A small image captioner, trained from scratch.
Training: adamw at rate 0.0011, 8200 steps, batches of 256.
Data: trained on scattered letters and digits in many colours, 43.1 epochs.
Rows from block 2 of the image encoder of a small image captioner, named by matrix and row number. Rows with one number within an expert belong to one neuron, the router's apart. Each number is 200 + 40 x the weight over its row's rms, rounded and kept within 0 to 999. All counts start at 0.
Before each expert's rows are labels from the 100 images, of 14848, where the router gives the expert most weight on average: "top examples" is what is common among them. Only what is clearly more common there than usual is listed. The data: scattered letters and digits in many colours.
# router: router (encoder.blocks.2.mlp.router.weight, 16x192), inputs 0-63
# up: expert up (encoder.blocks.2.mlp.up, 16x192x192), inputs 0-63
# down: expert down (encoder.blocks.2.mlp.down, 16x192x192, transposed), outputs 0-63

# expert 11
top examples: pink; orange; count: six; yellow
router.11,190,212,148,111,246,230,210,216,259,216,223,208,186,212,247,222,202,157,223,189,203,268,201,166,218,272,222,222,195,163,205,151,193,202,200,203,177,221,215,161,188,134,231,216,242,204,234,182,182,215,237,168,245,127,182,236,156,155,128,116,175,245,199,191
up.5,203,210,187,226,218,192,250,193,215,199,198,220,168,199,276,203,262,193,183,232,236,133,183,193,223,95,277,176,109,206,169,261,188,242,204,263,208,201,160,219,189,273,192,224,219,259,182,156,167,250,139,177,229,211,275,210,235,197,212,228,199,234,272,189
down.5,187,213,109,146,263,273,300,242,175,183,218,109,194,237,222,163,194,180,164,201,199,201,164,204,205,174,227,158,232,218,240,248,242,199,202,176,255,205,172,160,131,204,171,318,189,200,130,138,180,191,174,201,230,225,187,239,181,238,216,211,147,193,253,132
up.6,178,271,209,190,193,243,181,222,255,211,186,220,187,220,210,196,146,223,195,137,189,204,245,272,216,202,203,224,235,202,221,198,160,194,227,282,103,251,294,226,180,184,188,290,188,268,237,206,289,178,185,241,185,229,237,254,170,232,57,159,209,242,235,230
down.6,143,177,200,147,239,107,209,242,123,171,193,162,187,225,149,137,156,184,236,199,208,237,218,244,194,241,242,240,216,181,216,209,192,171,153,177,198,249,238,213,196,252,245,193,235,258,177,225,183,159,178,175,137,205,185,206,169,266,74,120,162,253,152,172
up.7,232,208,240,191,296,178,294,131,220,254,257,159,204,162,139,256,218,186,243,262,196,273,211,211,208,203,213,227,183,248,233,144,198,255,180,149,199,174,207,223,123,213,196,169,214,179,237,181,158,202,222,166,188,182,167,158,174,270,166,175,175,220,188,198
down.7,155,222,213,302,168,197,230,197,233,188,175,238,230,267,242,254,293,136,225,267,171,154,165,146,167,154,136,131,177,189,211,254,239,218,277,178,172,229,185,166,184,133,175,274,246,263,241,192,158,162,208,225,236,144,162,195,191,148,139,185,235,142,182,226
up.8,233,178,233,182,251,136,237,250,251,207,200,250,300,229,234,132,226,127,217,205,239,185,273,255,180,220,212,256,242,205,226,310,171,169,280,237,155,200,291,191,177,199,134,202,147,151,221,194,175,207,222,157,174,209,147,203,139,247,176,201,167,187,220,222
down.8,185,181,140,168,224,160,178,251,158,207,279,181,219,128,215,230,241,105,138,164,208,210,177,188,150,198,194,202,225,224,248,258,206,214,190,157,226,240,230,219,196,168,175,221,223,245,127,257,201,92,260,206,158,230,242,175,177,259,195,223,219,167,115,142
up.9,172,117,284,237,179,172,203,137,215,201,187,177,228,90,185,188,174,195,226,241,159,191,236,200,206,210,201,197,197,178,174,193,123,240,274,160,135,149,255,278,132,163,180,240,174,174,234,144,166,225,192,133,217,205,203,175,228,219,200,251,132,176,206,146
down.9,154,257,287,231,127,211,172,222,224,181,207,167,252,211,164,189,236,184,228,187,128,252,173,182,166,187,144,168,250,164,246,247,215,184,207,308,175,177,246,222,260,226,157,168,239,183,234,202,237,207,239,204,253,222,168,158,158,231,207,138,230,249,217,208
up.10,159,234,179,194,187,267,185,119,155,215,239,165,173,223,163,247,212,170,223,211,191,191,191,220,164,164,190,249,165,100,208,153,127,221,233,200,183,208,152,237,234,203,164,241,185,200,222,199,136,194,225,210,212,205,286,193,267,230,171,188,168,214,192,208
down.10,221,232,200,237,256,243,209,251,217,149,189,165,169,155,244,257,186,182,131,217,242,287,191,261,138,223,208,208,285,152,175,234,205,149,200,178,222,192,269,200,247,227,161,135,194,246,174,206,189,157,171,167,240,253,181,164,259,207,190,198,208,257,199,192
up.11,228,213,230,302,163,235,180,182,156,188,168,237,194,123,177,178,177,166,183,186,229,176,261,240,214,146,223,199,249,203,242,221,155,245,195,182,209,219,182,194,245,177,238,167,178,206,195,167,208,205,171,211,193,201,201,187,256,297,165,228,105,224,210,256
down.11,240,158,175,226,258,269,226,261,253,161,141,205,256,240,183,204,137,198,171,246,241,198,160,215,110,199,244,213,202,197,147,255,257,201,162,158,251,166,215,150,238,273,211,142,161,163,106,212,205,190,182,181,148,193,174,111,169,239,184,181,262,185,189,178
up.12,256,278,196,228,204,290,201,207,161,251,153,207,270,188,182,202,202,164,106,160,210,130,172,190,196,151,188,219,309,217,247,225,211,185,179,226,192,267,292,206,134,185,189,130,161,187,133,206,285,178,102,171,169,191,169,236,234,265,195,232,188,134,217,196
down.12,201,123,231,206,216,227,228,174,253,145,192,135,202,137,214,213,154,197,224,237,182,182,234,191,208,166,196,227,87,172,199,252,190,201,202,233,240,143,163,272,195,288,181,213,204,204,224,129,222,238,190,190,193,215,220,242,142,211,221,181,203,207,209,200
up.13,263,215,196,191,198,216,185,218,251,267,198,232,276,231,168,157,207,150,151,197,230,194,144,211,165,162,189,148,240,162,237,199,210,187,217,229,209,172,232,244,170,168,178,226,183,193,175,237,218,205,127,162,113,241,262,94,228,227,188,190,260,132,257,249
down.13,222,198,221,259,269,196,182,178,204,168,241,171,199,164,186,223,192,166,193,273,229,197,261,275,157,184,211,224,134,150,149,247,161,212,146,258,229,137,179,197,232,231,212,148,187,230,219,220,193,258,192,194,222,233,208,234,279,197,238,186,196,154,146,246
up.14,187,104,245,276,157,118,203,185,206,210,217,237,270,76,265,148,232,183,172,211,112,123,214,213,210,200,150,181,145,265,222,250,226,180,245,184,238,203,242,175,256,241,167,163,208,170,162,211,218,189,187,232,135,244,202,257,212,214,217,242,200,147,241,208
down.14,164,258,238,232,239,259,263,217,197,194,239,170,215,199,194,163,198,180,130,224,240,158,236,246,259,229,172,220,205,171,172,225,208,239,213,213,275,213,185,252,116,146,269,223,182,296,197,179,179,209,212,187,224,175,169,142,195,237,248,191,265,177,151,215
up.15,218,212,230,201,162,189,278,233,160,231,186,235,223,175,184,130,235,182,85,277,235,101,187,232,147,181,181,215,183,174,235,199,171,244,187,258,182,165,231,210,102,167,303,216,145,214,148,236,162,194,153,149,157,264,168,197,204,262,186,206,106,181,244,122
down.15,227,242,192,198,206,228,222,161,189,188,236,118,244,169,134,216,133,170,206,185,182,295,206,225,192,184,141,273,269,193,200,158,212,194,142,166,198,172,165,218,276,160,190,163,190,176,217,183,244,246,237,203,170,172,162,142,219,200,264,191,265,208,181,208
up.16,288,254,216,216,179,178,247,228,212,242,153,213,238,240,268,107,239,220,129,197,206,117,200,200,190,190,256,158,153,259,221,201,221,169,170,223,229,228,149,131,199,259,200,218,188,248,171,233,177,160,140,161,144,211,206,188,176,205,170,184,207,190,148,269
down.16,224,170,189,196,253,193,216,206,221,182,200,176,245,144,148,227,223,172,216,188,170,208,167,253,148,179,150,213,162,185,282,164,279,259,229,225,240,221,195,240,216,234,206,207,226,235,154,211,231,170,202,184,194,171,234,222,108,273,195,135,150,209,237,200

# expert 2
top examples: teal; white
router.2,240,240,204,183,190,241,168,168,188,212,139,160,285,198,162,202,239,181,231,196,206,193,119,195,205,218,250,154,192,202,221,211,193,164,160,235,206,121,216,248,230,217,218,212,216,135,278,238,231,259,208,83,120,199,255,107,188,200,184,229,219,191,202,214
up.5,187,232,221,217,205,254,166,159,210,193,203,214,200,132,248,209,251,105,224,157,195,217,195,185,203,144,188,193,150,195,221,220,196,292,214,287,248,164,189,205,191,208,234,220,169,193,209,190,221,139,166,136,198,291,148,167,227,148,211,198,129,190,170,184
down.5,179,211,193,261,255,130,209,225,182,215,246,227,163,195,190,275,213,215,139,203,214,249,259,272,178,198,239,123,225,238,203,215,205,215,250,272,208,187,227,180,213,185,210,120,226,176,223,240,219,199,145,119,204,173,109,174,151,223,236,219,188,200,113,266
up.6,175,224,204,247,237,185,157,149,183,209,273,256,211,179,229,195,155,194,175,220,178,219,189,157,221,211,271,174,219,272,244,262,232,259,218,193,224,200,215,193,176,238,192,198,179,246,208,138,227,102,184,193,166,239,123,211,111,202,187,178,177,260,228,199
down.6,172,177,263,209,189,201,194,247,215,59,223,193,201,172,144,200,159,201,212,211,175,314,182,185,226,125,207,218,232,134,258,257,220,173,180,238,231,156,182,168,212,163,131,140,178,192,200,164,209,243,211,139,199,219,262,154,191,231,143,135,192,241,182,201
up.7,177,256,231,166,166,201,167,213,144,211,195,161,208,121,126,227,178,201,204,187,121,182,205,225,176,139,187,194,224,223,201,198,191,338,133,197,192,258,171,180,189,131,267,146,163,183,173,223,186,261,199,245,177,240,180,143,186,207,232,233,227,204,267,227
down.7,203,154,141,181,182,289,306,193,88,241,130,243,235,185,150,197,233,148,163,121,151,230,208,159,239,237,204,273,172,214,164,175,257,190,246,147,207,198,154,138,170,214,135,192,220,196,144,170,154,187,196,274,177,143,214,137,193,187,231,261,188,161,181,143
up.8,120,219,204,280,238,180,231,229,200,172,161,163,242,252,172,129,226,181,162,205,159,138,230,227,221,230,265,191,218,184,213,217,189,146,196,140,226,153,233,222,187,178,166,233,216,128,218,237,202,202,219,237,164,202,191,179,178,168,237,124,244,222,160,181
down.8,229,265,216,176,203,246,159,227,239,171,209,227,211,193,185,154,148,131,241,163,188,182,155,264,156,226,277,186,243,262,181,176,172,145,126,202,200,231,232,201,211,246,206,181,103,118,247,161,222,173,199,209,184,196,204,226,230,185,189,183,181,152,216,163
up.9,224,216,254,241,192,196,179,159,198,268,147,191,265,209,252,127,246,156,241,167,214,153,203,190,213,190,197,138,156,222,228,263,242,226,225,229,232,131,184,196,235,237,218,254,202,233,217,262,201,200,173,109,187,205,233,150,195,211,188,168,98,199,246,257
down.9,181,210,174,262,245,193,163,164,207,255,186,231,126,213,188,281,258,147,129,164,204,195,202,286,164,162,225,115,199,222,204,204,191,187,195,233,225,174,243,187,239,222,210,156,234,146,240,215,249,193,171,124,209,189,148,205,192,205,215,205,177,172,185,234
up.10,237,200,305,285,213,170,155,202,195,138,205,238,254,237,196,138,187,184,219,253,176,223,226,205,197,230,296,202,256,173,197,290,211,168,283,180,238,193,171,181,210,206,160,208,165,185,229,201,207,154,235,201,209,216,189,258,145,224,153,198,137,251,194,186
down.10,174,175,206,272,239,237,225,236,126,88,208,171,203,166,192,219,197,143,228,255,180,227,163,162,232,180,142,211,177,129,216,169,230,198,240,198,234,164,188,170,229,145,192,136,176,214,213,199,133,212,216,118,165,227,230,182,266,233,224,167,148,253,131,160
up.11,223,231,245,259,182,147,199,155,238,282,158,158,224,124,303,176,262,168,224,202,195,100,202,167,199,205,218,137,157,187,294,228,210,182,200,228,227,142,225,198,221,239,203,237,239,180,224,255,231,154,213,140,217,228,142,167,219,174,193,150,180,194,237,224
down.11,165,191,166,268,259,211,231,186,226,255,188,222,132,189,178,262,282,135,187,142,221,222,269,328,149,187,243,120,175,208,233,178,181,146,218,171,225,175,279,165,212,213,211,177,186,152,205,174,239,231,185,157,213,185,164,178,151,211,218,190,195,194,201,250
up.12,229,163,248,218,197,175,139,187,217,166,172,234,256,213,146,146,250,168,211,290,187,182,185,207,181,226,243,251,259,206,206,246,236,226,221,198,212,148,121,154,227,213,227,242,187,168,163,245,198,108,267,158,174,154,215,220,116,158,166,222,120,261,203,244
down.12,223,160,203,267,209,193,233,173,86,183,184,215,227,161,205,215,183,164,198,180,188,170,175,194,254,228,210,212,185,200,154,214,221,249,191,182,191,148,148,179,252,207,161,148,228,188,194,208,135,222,183,173,159,206,203,222,269,206,275,222,175,200,88,155
up.13,211,277,167,217,182,167,195,157,241,215,171,277,188,162,221,191,254,154,251,248,222,185,167,272,184,228,295,150,224,164,241,252,235,214,242,142,196,188,239,217,202,267,211,210,158,196,227,261,199,229,174,206,138,267,129,180,212,215,251,103,270,124,198,144
down.13,187,245,209,234,226,234,234,245,211,254,283,195,142,205,202,204,228,119,187,126,151,285,268,282,172,141,238,231,242,207,181,149,213,128,215,162,183,191,237,151,195,140,203,143,141,101,217,188,239,226,170,158,202,197,225,235,222,236,189,151,164,162,212,217
up.14,153,120,182,222,278,219,205,177,178,208,176,97,184,217,163,175,168,203,218,180,156,163,197,204,207,191,232,159,188,247,131,238,212,193,167,191,182,136,204,223,135,150,241,202,221,215,214,196,188,219,203,148,233,296,202,155,142,200,125,131,168,251,168,261
down.14,246,227,208,145,188,197,112,249,250,143,209,205,234,231,183,215,160,168,175,215,201,259,186,149,186,221,189,207,171,173,154,160,261,240,116,285,172,149,184,211,220,189,183,201,175,197,208,213,192,148,186,174,213,187,177,278,274,154,140,236,197,187,190,165
up.15,244,236,221,163,195,279,235,177,243,190,178,195,207,193,266,128,192,208,138,177,209,197,178,240,233,216,157,164,215,218,186,279,222,184,166,279,196,112,271,203,166,162,223,237,199,189,232,207,252,201,129,140,179,354,223,137,202,238,123,159,207,257,178,237
down.15,240,155,225,148,106,203,213,202,181,208,272,252,167,151,143,244,32,232,188,190,236,233,257,223,184,193,224,222,186,247,162,229,174,279,229,245,184,154,184,233,220,247,175,183,133,180,219,192,202,162,122,187,219,241,115,215,269,193,229,237,247,154,198,209
up.16,182,168,153,186,208,162,186,179,209,247,248,194,225,215,216,217,211,213,181,326,172,194,204,235,259,226,201,254,204,271,211,279,216,272,201,239,233,217,194,190,200,231,142,249,222,215,165,223,259,147,249,178,163,150,157,255,180,199,140,263,198,249,249,193
down.16,166,144,253,225,247,215,301,259,205,151,196,183,197,191,165,173,166,258,230,207,165,200,132,154,241,151,184,190,222,199,235,296,228,206,215,222,241,175,131,231,262,242,185,221,264,130,199,202,240,177,244,139,174,192,229,172,172,221,183,162,140,249,159,276

# expert 14
top examples: count: one
router.14,122,195,218,215,162,130,202,228,144,135,192,250,169,189,164,208,152,219,287,189,220,203,225,185,240,193,305,245,199,223,180,166,211,177,225,193,211,219,189,290,270,158,192,174,230,184,189,198,220,215,249,230,208,201,206,284,203,216,166,172,262,196,247,199
up.5,240,232,135,198,182,222,222,177,233,256,112,194,256,262,203,194,234,196,190,238,221,163,137,168,198,194,233,158,251,227,208,198,224,197,181,162,225,169,213,224,172,182,246,252,200,134,202,188,184,177,169,166,95,129,235,160,183,210,236,154,255,228,199,190
down.5,218,252,227,234,251,170,158,176,194,160,153,240,294,229,199,124,262,171,196,204,165,228,203,221,139,280,256,189,238,193,224,209,259,148,207,130,269,196,201,222,225,256,236,186,204,198,211,217,234,131,278,159,147,168,191,215,117,261,221,177,222,232,188,251
up.6,231,243,238,136,212,215,187,198,281,196,176,174,266,238,250,189,245,112,126,253,224,225,141,271,148,225,239,248,240,243,227,201,158,207,154,243,198,182,207,212,189,187,300,196,136,139,204,264,230,177,206,113,207,259,172,213,247,202,222,150,219,183,139,137
down.6,191,172,128,208,248,192,202,185,148,232,209,229,182,224,169,127,254,192,185,205,195,148,224,204,235,238,208,133,182,247,238,259,211,220,240,125,202,229,189,211,186,258,192,198,230,236,225,217,160,209,270,203,207,174,220,153,166,292,168,202,184,258,136,211
up.7,264,242,159,218,260,190,225,223,239,266,203,132,270,229,272,150,225,185,166,297,143,146,187,143,186,206,254,188,253,144,201,266,246,142,247,174,206,149,261,212,221,203,168,235,211,158,257,234,204,207,140,174,107,183,244,178,134,194,241,117,267,194,184,161
down.7,165,243,171,224,200,124,136,261,271,113,163,242,146,249,182,194,185,170,222,179,212,240,213,238,142,219,196,186,257,203,196,178,181,175,190,169,198,172,224,162,138,192,243,183,201,167,158,137,263,142,200,159,117,233,151,216,200,230,256,206,252,205,229,193
up.8,287,223,203,150,205,208,189,222,264,296,150,172,341,234,212,140,251,199,163,231,220,200,195,196,180,253,190,167,187,200,239,223,181,212,200,200,207,180,190,185,174,210,236,221,136,202,178,203,162,141,112,167,175,171,188,128,149,212,297,145,243,190,162,190
down.8,187,246,185,267,318,229,156,198,212,166,225,140,238,188,152,192,147,194,181,192,151,230,146,228,163,236,201,168,234,275,236,217,181,185,158,144,169,242,237,253,165,192,230,153,214,161,193,242,177,213,215,180,167,185,174,232,162,352,263,241,220,274,177,289
up.9,149,262,220,223,152,166,162,241,210,171,164,152,310,289,213,117,251,175,148,184,185,185,191,239,198,315,250,204,246,249,252,220,160,212,146,218,190,200,276,214,187,190,288,266,186,228,155,297,239,161,192,152,201,292,210,213,157,182,209,155,226,209,193,182
down.9,200,175,188,171,253,169,196,131,143,188,102,204,193,221,180,151,253,199,188,252,221,108,169,191,232,268,217,207,222,208,190,216,195,179,274,156,186,163,231,248,183,205,140,225,242,237,180,231,209,146,261,217,227,197,120,149,206,299,160,237,263,168,148,223
up.10,155,242,159,129,222,258,289,245,177,268,167,188,194,190,297,144,215,162,188,209,254,196,183,219,227,203,188,250,212,141,161,193,215,256,234,252,200,165,112,205,185,202,221,252,193,219,154,190,164,234,257,227,198,210,189,130,193,169,176,200,245,233,220,156
down.10,193,211,207,200,133,180,207,228,201,147,140,217,241,179,138,206,201,280,245,204,208,256,211,241,170,198,176,201,255,193,187,212,187,168,163,206,233,178,177,151,254,183,189,224,245,175,181,233,196,213,210,176,210,247,190,185,169,157,284,157,202,243,129,197
up.11,222,246,227,230,161,223,187,172,256,184,212,252,206,239,233,159,244,119,105,226,181,191,175,197,155,198,262,196,148,99,175,119,129,197,171,258,162,155,172,140,147,165,247,204,84,220,204,237,218,196,188,173,287,203,210,184,222,135,187,152,162,196,179,164
down.11,176,217,137,179,306,246,225,182,150,237,162,105,198,183,164,200,220,194,187,227,188,196,204,200,224,226,156,132,194,181,140,143,192,218,215,178,188,191,188,199,182,149,183,203,196,179,192,198,162,266,242,251,229,148,229,176,241,220,163,193,257,191,171,126
up.12,207,214,125,221,192,144,188,210,213,178,186,227,262,255,289,192,256,178,210,278,165,259,249,172,177,279,222,157,232,211,208,214,220,70,276,225,226,186,266,208,203,267,131,210,252,218,213,249,189,143,205,168,140,231,134,196,184,191,239,153,262,239,184,166
down.12,241,181,211,173,233,230,171,175,249,171,203,170,273,189,154,173,252,198,162,238,214,190,250,204,167,310,176,210,217,164,162,187,115,166,172,193,155,180,256,208,158,130,215,187,239,215,211,199,194,201,203,208,204,212,169,240,235,292,170,226,245,139,200,226
up.13,218,272,221,185,207,218,246,161,220,242,187,164,182,202,218,152,233,99,122,203,165,201,145,197,139,77,231,187,240,151,254,219,186,218,125,245,151,218,160,133,153,244,229,151,144,196,191,233,218,207,199,172,206,237,230,157,294,205,190,152,142,182,168,197
down.13,246,163,95,257,245,176,201,232,204,210,244,173,200,211,91,137,217,174,142,223,165,245,241,188,205,209,214,143,174,190,162,201,184,119,220,268,266,203,184,221,159,158,132,161,191,166,153,265,169,204,232,157,184,198,156,180,163,247,226,189,200,217,112,124
up.14,246,234,142,253,239,227,224,199,198,267,176,199,299,245,221,112,220,128,154,273,216,170,189,224,203,196,184,267,213,207,218,192,153,167,190,272,212,136,211,209,189,196,215,210,186,186,244,191,242,218,199,134,156,196,220,175,130,227,207,167,188,164,205,183
down.14,219,248,197,266,253,212,127,190,189,161,152,156,216,266,162,155,265,263,208,234,162,232,202,260,185,223,218,225,218,239,193,173,164,159,200,181,217,184,231,215,214,203,133,165,292,179,228,177,249,180,238,218,204,210,192,273,187,224,204,154,293,177,109,194
up.15,217,105,191,223,224,203,177,184,241,194,138,180,237,148,156,153,279,112,161,187,131,126,141,222,120,182,205,197,203,160,187,248,148,224,242,141,182,163,215,183,202,174,206,188,114,145,247,182,198,163,180,195,216,189,232,141,158,142,225,157,150,199,125,155
down.15,151,199,97,271,285,237,133,231,147,165,222,204,197,266,193,166,173,166,205,214,207,182,207,222,237,210,228,203,139,242,185,214,155,126,190,227,183,189,206,245,207,180,163,155,213,188,223,250,159,168,209,157,215,248,212,268,240,195,205,198,214,253,247,132
up.16,219,158,216,202,187,255,229,214,152,197,241,159,191,202,284,180,216,142,129,203,162,179,248,141,183,202,244,246,212,105,178,170,210,226,213,219,159,95,157,139,214,144,230,201,124,176,168,186,194,160,177,156,248,168,173,221,188,82,156,170,110,187,173,222
down.16,214,234,230,193,221,191,171,131,124,211,194,157,237,184,108,202,198,311,239,205,221,192,116,191,206,260,155,206,258,143,217,124,235,195,171,204,232,173,142,243,264,118,196,198,146,161,240,185,143,305,220,228,206,212,247,220,193,289,183,186,194,133,193,163

# expert 12
top examples: orange; pink
router.12,144,213,231,246,154,164,150,214,253,203,131,146,183,246,294,216,221,212,225,228,195,221,239,176,161,191,233,177,219,246,122,136,201,148,190,204,218,151,169,260,272,231,204,123,188,268,256,202,214,118,262,223,175,228,215,219,170,319,162,140,193,239,228,261
up.5,207,143,156,168,222,205,246,171,196,210,246,234,254,232,246,159,281,170,190,247,147,191,196,248,230,177,263,209,222,205,186,230,193,181,197,199,215,181,181,206,175,260,155,276,215,234,218,207,170,180,181,182,166,150,250,177,165,166,120,225,242,202,180,212
down.5,243,131,172,175,206,169,206,192,184,176,226,150,147,283,182,220,252,182,197,200,275,183,167,274,190,157,177,218,164,208,208,238,196,243,152,235,155,198,223,257,177,153,260,183,202,174,180,246,233,99,223,104,218,204,219,213,193,177,161,224,107,174,112,151
up.6,236,221,283,197,228,217,156,165,249,177,232,212,204,172,271,183,195,153,166,282,212,175,90,219,196,212,232,191,174,198,149,174,108,231,300,183,196,167,186,189,248,189,205,193,65,213,219,190,184,257,223,177,233,241,237,197,209,199,186,187,82,178,212,195
down.6,209,148,132,149,208,265,137,238,196,227,164,180,223,141,277,182,215,191,200,210,261,193,182,157,202,210,100,229,235,200,156,216,125,173,242,252,258,170,208,219,145,175,201,195,215,211,237,242,176,187,202,253,149,274,215,61,170,158,173,138,209,166,114,175
up.7,194,193,282,238,210,228,228,260,217,202,221,186,184,214,218,95,198,195,232,144,134,214,231,132,233,94,185,167,199,216,183,259,180,179,141,249,161,174,152,187,112,193,234,244,201,210,197,169,230,165,165,241,152,237,136,122,178,205,168,171,318,216,165,211
down.7,251,198,195,209,208,153,159,203,206,219,175,245,135,178,121,190,262,160,173,199,215,250,267,225,182,163,266,174,209,145,166,228,140,143,192,220,81,223,184,175,178,189,197,143,232,252,224,261,150,169,204,188,215,220,185,155,237,151,250,232,262,226,223,198
up.8,223,199,170,211,186,183,199,222,281,229,214,248,356,252,188,139,250,154,180,208,189,213,183,204,225,281,179,277,163,213,187,257,165,156,227,252,125,206,190,190,188,232,136,253,205,206,248,231,222,155,147,127,189,235,205,158,172,162,254,204,225,124,158,141
down.8,217,161,265,137,131,146,182,134,290,244,273,329,204,193,188,251,195,146,224,190,203,203,199,220,199,183,204,222,149,220,176,204,237,223,231,225,184,198,220,333,148,185,248,288,157,192,228,175,164,188,222,253,196,179,170,196,174,174,258,229,177,199,190,278
up.9,153,242,244,153,188,257,269,121,154,244,269,136,208,116,181,259,147,144,150,174,198,201,232,225,150,182,190,199,167,226,196,171,174,207,165,210,173,223,203,219,249,257,261,184,169,192,180,188,224,131,224,207,182,142,238,192,234,224,179,183,230,197,155,252
down.9,200,275,224,267,176,183,221,210,199,190,207,192,228,140,223,216,172,220,117,131,195,201,161,152,208,206,192,200,222,204,282,238,207,183,205,246,231,288,225,219,252,222,195,218,154,156,161,175,126,241,173,211,184,200,232,125,246,134,196,226,220,209,173,217
up.10,169,163,180,249,152,209,192,210,160,226,239,166,212,198,176,164,130,233,183,162,249,137,229,137,155,169,174,184,206,232,249,196,171,221,195,148,209,199,260,201,233,134,168,202,145,223,207,132,253,184,195,204,192,176,193,239,141,210,186,142,240,241,186,218
down.10,161,231,205,268,245,194,203,227,192,216,207,195,251,224,262,233,200,234,233,239,204,272,197,272,208,123,253,197,187,124,218,191,212,231,230,198,143,216,203,228,200,157,153,238,176,171,190,156,226,259,210,222,131,234,185,181,314,277,204,211,231,245,292,216
up.11,201,230,186,189,167,257,229,129,289,223,237,219,201,221,163,172,159,134,195,242,206,217,153,210,181,155,132,271,221,141,231,188,180,162,277,279,160,169,238,190,192,272,112,259,200,220,199,160,221,167,156,133,224,168,271,172,195,199,202,175,196,178,201,197
down.11,205,163,251,141,197,109,308,149,218,163,255,263,209,214,271,220,185,204,142,154,201,184,187,160,234,216,202,179,169,248,209,156,265,256,213,226,229,218,210,239,184,200,282,243,174,111,123,188,192,120,164,220,216,225,181,261,159,248,228,246,191,166,111,202
up.12,192,171,132,213,191,202,214,214,269,218,226,243,246,262,207,184,204,169,179,283,170,187,184,241,216,168,202,270,242,147,217,208,206,166,215,261,187,150,212,246,188,302,159,272,237,234,192,254,267,177,185,120,185,161,222,211,201,103,186,179,252,162,183,204
down.12,200,172,250,79,203,170,237,174,222,194,246,252,186,220,238,192,200,246,224,153,212,206,158,177,217,199,147,203,158,210,220,209,279,302,230,221,209,213,244,257,171,196,251,230,173,117,182,205,186,105,161,184,242,159,205,250,140,178,216,259,113,186,86,181
up.13,197,181,223,221,244,211,239,75,200,207,207,170,183,60,175,192,221,200,158,238,244,166,184,251,240,121,200,182,165,244,238,228,136,208,160,179,245,192,207,223,168,260,197,169,240,229,198,160,215,195,224,138,209,301,221,243,251,200,115,164,219,204,235,196
down.13,189,256,171,114,166,192,193,194,167,210,230,190,177,152,191,209,228,185,141,127,183,190,191,170,224,198,254,134,215,211,236,197,236,111,158,175,257,193,165,169,134,251,103,168,176,168,223,140,223,205,192,213,206,247,167,166,102,148,157,191,135,166,262,239
up.14,257,207,214,229,205,194,203,167,163,182,238,184,285,125,230,217,228,178,187,205,202,191,190,142,181,210,212,229,230,208,299,194,215,244,150,282,222,234,202,232,244,201,187,184,183,163,226,204,226,157,226,175,191,172,210,170,201,207,221,226,135,230,189,142
down.14,199,145,233,197,180,134,215,112,160,192,220,276,240,161,223,229,215,205,229,158,163,168,168,185,209,215,289,212,214,175,191,118,186,215,271,209,222,231,214,244,169,267,222,208,113,243,190,136,190,137,278,232,225,218,208,175,267,243,160,184,176,157,264,183
up.15,217,183,279,199,175,155,125,188,200,226,243,278,232,223,244,137,205,166,140,195,180,202,257,194,193,199,285,222,189,184,189,255,210,159,174,299,184,178,126,196,108,236,215,219,139,169,220,203,223,129,135,189,139,213,155,196,172,175,162,221,276,130,184,222
down.15,243,114,213,166,283,190,224,209,79,190,279,219,152,193,183,219,277,185,196,179,215,229,225,182,237,236,212,213,103,179,169,243,208,191,169,158,203,225,261,223,228,174,228,209,248,210,126,249,151,132,164,186,212,150,229,195,184,87,218,246,115,167,83,259
up.16,255,174,289,236,248,145,211,248,208,186,329,188,273,131,260,178,185,208,150,252,209,196,209,164,173,188,186,208,239,197,240,197,165,210,204,212,132,216,262,156,206,165,225,242,139,149,212,205,237,159,176,124,102,192,157,143,177,195,141,190,206,175,148,221
down.16,248,154,141,220,266,169,193,193,186,162,205,238,207,213,221,175,223,180,287,176,234,137,150,230,250,264,181,247,187,117,200,220,213,277,214,242,231,198,214,215,169,254,263,266,173,220,186,138,157,224,221,200,148,208,231,261,200,167,188,191,107,251,235,151